A small multi-label audio tagger, trained from scratch: 11.5M parameters, widths [80, 160, 320].
Rows from block 9 of a small multi-label audio tagger, named by matrix and row number. Rows with one number belong to one channel. Each number is 500 + 25 x the weight over its row's rms, rounded and kept within 0 to 999. All counts start at 0. Numbers have three digits each.
After each channel's rows are labels from the 100 clips, of 14976, where the channel reaches its highest value: "responds to" is what is common among them; "band" is the frequency band that holds the peak. Only what is clearly more common there than usual is listed. The data: simulated sounds of rotating machines with and without faults.
# convs0: first 3x3 conv (model.blocks.9.convs.0.weight, 160x160x3x3, each kernel summed), inputs 0-79
# convs1: second 3x3 conv (model.blocks.9.convs.1.weight, 160x160x3x3, transposed, each kernel summed), outputs 0-79

convs0.107:526513508505529517524481486525498485492508514483504493472502532540497511494483481495481493488480530516485510527524506541517522484497485487468470479476505466473500473466521488495514546501504481523524481483498479524499497528465509481506528484
convs1.107:463518541478529531500485507502558498517536554530509503506468486497469496524502498495449485489488540503483508460446515502512511501486489501531487512474512501484494509542515523474488491484516505493495513485518479496506526457522486506462496467
responds to: compressor
band: 250 to 500 Hz

convs0.6:508477450496512497518506512539539546491531512477526513519503497522506508524511531513513510511505513475459497465452487481519507514476484443436456488504493537544514513494526492500511524507530527515536541480493519507511473526471462509500537501
convs1.6:481506515495528468522472517430530477504460472499490485536505501453459503474488485494530501467484501487496499530513506468531506477486476514520521541537538483492521535546506495442490491509525471524454477511506477482480485490451510497494503498
responds to: compressor; grinding
band: 500 to 1000 Hz

convs0.38:498511479505521543492487455484472520474521493502499437466468510515501510492473468602540517498528494510502526481493486522528479503517482520467523507464476515454525507498514520516508471548477472472513524523518470511479480497506516496498498589
convs1.38:480523492516505514508500507513494486540446495480485517530515423521521478498494520503457484497472485483505516515511514494501496493507501474533485480504509486487461491497467491515468570485496516527529490476477515472521533491513496484502459518
responds to: speeding up
band: 250 to 500 Hz

convs0.53:528448454459522481521519500529526496502543529495480491470506510476497521431446464465465451492475527522518471481484519485520489490478494470497506531527518494512517542508508527478494500515503515526520547510527473505509506511477471499515488456
convs1.53:510546518528469539494489548456494530502513465487490538485475518489453526520476521494484527497512547502485487504500446504481505519502496527479508523498484508461540439519487509469541492508528507499453498506495529472490472501522448495504511503
responds to: thin (high-pass); rattle
band: 250 to 500 Hz

convs0.152:488517511511515527508500482477465495503514486515493504450456467475471504488484476531538483531504464542491465504508496504510465519560486497503534470485496478464518487516486491505487497459496520492509468496485475466505458498462519467464520498
convs1.152:570514535482477492549534529540498499504484517525528500511556510489490481488501553451501476504502529493511508483511525465529504481515508521501471521504509518496506500522490488513470551457505525481512506512514465540496489520472509532494516477
responds to: conveyor; clipping; text has "clipped"
band: 1000 to 2000 Hz

convs0.141:496506471493498500515496479470496476521523502517486501478500456490467517454486483563501514507445476510536512484500503491489491459537505497496465508468509466486500444515498490477473542536507498509483546502506510456499497519431499493492521521
convs1.141:522531485525459478512505507519530508504491471450523501509466488505519505499498477418520513522438490502527483515509493516491526522558556473454465484505504489513489479472482554521472510458533493498513475472466511482526456511506507504522539448
responds to: conveyor; speed: slow; speeding up
band: 500 to 1000 Hz; 1000 to 2000 Hz

convs0.37:458520540504535480480559498497513525551472479512484462522526510530505520458466508495484500509467447508478499495466534478473482529499480474508479533545479522465481469508526520536481484492498472517502453525456484516508473543513530500493521548
convs1.37:510483538437481540539490463541533477473484476494557467520470508496470499499461484492536494470475481503517466488458506502468493524539489538490496484487498489468502532476525517455508486494476489512481481486509482536499483434494534508478497472
responds to: speeding up; turbine
band: 2000 to 4000 Hz

convs0.58:522512517473454506529503518485524498470490491458494497490463430487484466482488517512491496574501520494486489489483503488468492473480454500469546481522486490531525467496471496463493500509508519488535500506523517502479512485518475535513470484
convs1.58:492450500508510506532471509508493493510524480467470512524486535529471500509505560487465503501482517472503497477477499492479505490513536507499501513495466492485524485527503492537500500480501473441512503511501492496555517514493475487490501518
responds to: piston engine; bearing knock
band: 250 to 500 Hz

convs0.112:481486485520539502502486522534493500485507480516511522479512466498494540453521520446450473529573505511524541500496468483488525488504489527512463490511493490509489522509481499465489463453527497492504541506480473510487529501498468472501495480
convs1.112:512512514447515483497502508510498487510483492474461497499481483498512528493539552466500536511481508475541532520519535517521519505492516515482467448445488489504493508473492583466457563497501508504532496457484521490494493518581510492485495529
responds to: reverberation; text has "room"; text has "reverberant"
band: 0 to 250 Hz

convs0.20:522517506528492484485512522489489471463520546458499497428510505493480510507484489485510539507443505487524507529502482497418500498527495502472469480504510493477460514499493524490490519454507514531531441498527475531508551501519506506501511541
convs1.20:474566474505471504524510507509488539526460493510494521486484519505511510486535549497496484501488515534510510521492495490524471526458474511515533511504485523470503546540498487517533491499509486460481447518517561469514576543532499496487527529
responds to: state: faulty; rattle; grinding; electric motor
band: 1000 to 2000 Hz

convs0.114:491504528508465530480475484480535493471543505478495505520498461485486511496487527506525521466504503493513498505472474484496478492503471507485482525435498517500454470500507476508487518462484513522519503482516456537489527521510535464513451501
convs1.114:524498514450526501503459467507500513523481494509523498491483514518496513516512489444503451520453496478536524510510509491480498479494524484500536592533487473513516530487483489508515474464531538480511520453501472489477481512458532518496479498
responds to: slowing down; pump
band: 250 to 500 Hz

convs0.126:506491489445491490507541529479546506506540526520530480507492485482498440495505462495531477496488497482485458477491488469479509507500471504484542509445497487500533477528461471467490508496485549565481513515463476483453497492500490493495527491
convs1.126:478492500479507512515543520492532469498522513457532513500479521483479473538531544499445488485467503502498482490475522505507463486525487497479518518528443495496461498490477482521466478483524511495474521472494491489540504483458509488504490473
responds to: thin (high-pass); compressor
band: 250 to 500 Hz; 0 to 250 Hz

convs0.11:544488487459503496527483504500504495471507517491452484511564530505492445492511493490501495439540535493467512502494517490487480468501492514481471465476468487521488478508496544473519447453501508536499508550512496536518468501480526507505513480
convs1.11:512547517521512502426482468493511514540475498517497495488473509500505512499482517483493499477497457485472456523530464511453522529477477508533502472458468504476486477510491498533510473517492452498472495544515485540494498516478499505515473476
responds to: speeding up; piston engine
band: 250 to 500 Hz

convs0.76:528491520484519483511502512497478511521470462535485469458508480519481487503495500471538547511471479483498508473486464529495464512511537485519484537519474490504487484529483473472520503530554479479460495502455497494530521495511485513474498463
convs1.76:509476521487524541483528482519449495488445490522576501486522506485523500497528481502529521504481501523446563541518489491484522509507466510513483508496502527520509528496520519475504482522505496542517489496493510506504501497514464489505502481
responds to: reverberation; text has "room"; text has "reverberant"
band: 0 to 250 Hz

convs0.96:488489488485515511490529511502497506488525476479463521483458526483490487479493445551481521478474494502490438493475512498493490481504477511491518483486454484502499505507501483462493484505558507508509529492468454560471492517485467532504513488
convs1.96:518454480504515497541532484503508507491464508533481549462514529499498507500534528505508502519525485515487440505525475506478512505488496490511515536500492467511510510515485468523475526547506491460514468468496542469545454513473520579484522453
responds to: slowing down; piston engine
band: 250 to 500 Hz

convs0.133:524522495475528490502523519491482519500538504441480464511477505495462510511509476533476491476514481497495462505476512507497499496490508503492451477474477483507440514452499549472478477442502528512480440480513569488498511500503561506504487502
convs1.133:505493533475500476494469452466555463496525521518526489494504499522512487483486522473497492539504498504507507537488522534474498526501477538535488481554529528506475498499526458493524534508517472468505530519511463492553520509504511476519513506
responds to: conveyor; speed: slow; clipping; text has "clipped"
band: 1000 to 2000 Hz

convs0.17:527482539471502489528494495484507505499457498466515506462486523583463481515492569530484479530457496561507503458449508471495471477510509480500444503511502505495487466497484525463494489513482504475480490509516503479498527494497449492485503499
convs1.17:501534481485501508514498521528504477547529503495522529480505519541498479523506515466497450505482533536474506489528516520516506493510481500493449532482471508491473511514510455502476513445488476505482493521497490502478483487484504522514480475
responds to: conveyor; speed: slow
band: 1000 to 2000 Hz

convs0.119:506490469498477521523512516542487515499460516485479483551476550490482471514489516532540506459524461478484504530522488481537468525520535503514502474443478500545528513510485538493500524484516506499504517479448502500515547530468490494482483478
convs1.119:457452480453480460481535491477514472470484489501497491510492477476451457518485466463503490506454474441507505481445432485495457485477498502459487496520448514454481492496470474506509483507477506479545512475518518540527490468541492504472499509
responds to: compressor; bearing knock
band: 250 to 500 Hz

convs0.88:499484504507468520467511526484458516493494498544476469504447518512476493493485522491492521450502529477474447566488511490496483447496516481467490501495526532500460517485535489466509543515531537496493492526481491501505486552478484525502485514
convs1.88:531501489535492498451523515511507465503481480482493515509469475504517536523511516475484509519498496476500471470491491518478499459486468492484529484493501504484506490471518509489505492481515491494506481470492474532509476443464491499497522489
responds to: bearing knock
band: 250 to 500 Hz

convs0.125:495491502508482544480453504445518512506514542488492503463507463508531550488485496526477460485455500536521512477547512493491500502486514449496519518452498495502530476479473536494483505520505470468502519523514526466483486476500498475497529498
convs1.125:522490529468487484519490459478486518497523476501495526487449526468491478485482435521476479481488529502488502481471508469507551533517500500499487457493534512504551512501469536482487510522500483511498470485495478487512505497502496459513472511
responds to: conveyor; speed: slow
band: 500 to 1000 Hz; 1000 to 2000 Hz

convs0.87:524487512480516486492475505496506487482492478466494458466445478526511507478474563482517512488499513483534488506487447539482508507535464508511472502488464463495485504504479496488486577546532489490507507501504526503492477490487530512498467512
convs1.87:489510508529540461533506516525524455496510508498491505503506503548481510474472466501476519504459437517501501474481489474538505483515527493454478571491491478519528505532521508524494495496511492519474508437482491528499494507509512587514486518
responds to: slowing down; fan
band: 250 to 500 Hz; 500 to 1000 Hz

convs0.115:500481489484544498515490474508476486503517463538497487525491451475509510506499468467485485503502513533459510473517500455517516505484497491447453515471483460504513500502514450436552536473539486518544501476483478546482485463516509532523529472
convs1.115:507468480508474464469486474527489485489499545466508497510467511540497462496522467505497506489495474481490483480471469499500458472522528517506531577559488491529503485508522498522458480511508503438518507413511497507511503495451483548459464496
responds to: slowing down; piston engine
band: 250 to 500 Hz; 500 to 1000 Hz

convs0.67:491521526548466510527519468506504483482486494489458535475474498477490523525461525455492467507499526507474513481475509496504542502527461499510487516513474506509475512458533499496499505473497456492503469466515463487498507498482449543494500519
convs1.67:511468497463513515527488463470554464495481524532469504462494506451499493496512464509504497512484465495493494513490517486522461516471550491496532435472510515482503517514467487498479523471518512470520477512520511488507488500502512503503538464
responds to: state: faulty; rattle
band: 1000 to 2000 Hz; 500 to 1000 Hz

convs0.157:447529481490500514523463511489469510473573491540514552491486521503464524508501515510545499487518501487486494468475515435542524534502472441513497492536462516486494499475508487488521474484483538495528498487520486473503496489496523530527474551
convs1.157:486465488448471460487479468493504472509447529485497454530521533490527510476463481524489510471548512491477515510460469440509489491515521489545515527456449495496534453488530477515548490490496480517470514534515530472526494508500460459498481490
responds to: speed change: steady; piston engine
band: 0 to 250 Hz

convs0.79:522516524503499486466483485488498450475489468497481472509478483426527484534515529452474519496529515499500498484456519511487501481501480516488516464475493498475489488483495532502474518486449505516507473471500507532535498499540503485526505518
convs1.79:513511501548492430500517473511509544481533517480447469507527458467485476481471490442483471511506470479524495527500477488520495489459499489473492529530493492543483508536505478517457497449478456475511497488513510521467521482493483481498478486
responds to: conveyor; piston engine
band: 0 to 250 Hz

convs0.50:511490496504529495524469469458527549531528469502487506482489485489514512540482540496450524496500488494547486510492505440491484478505509522543488503472485477518530446536483495510473485477528570467490479498518521498474485536525517522461518527
convs1.50:510508516453462560531483479487510496469484493508502463485565531505496454501514516520445507509542506498502516523499512487528476511486471497475517521495554442492515508482496466510507510515478483485502490519484495491496517485501505484521521532
responds to: piston engine; rattle
band: 250 to 500 Hz

convs0.78:494555519495468489483478502503498480517491508525509505496491536484468508475482490498481513491545503484492480515489515495495498518498493464493484621491496496516482480512461553480483578494533502474516512589491531468492515540469507489491494507
convs1.78:491486452486485468553503509509513484505505493503519520487464468503537460483496509496482485488488474521470518502500442486504480459501501465468515410486482472487512480477489494477505419484500484485488496409469487494547497473488503513493520500
responds to: speeding up; thin (high-pass)
band: 500 to 1000 Hz; 250 to 500 Hz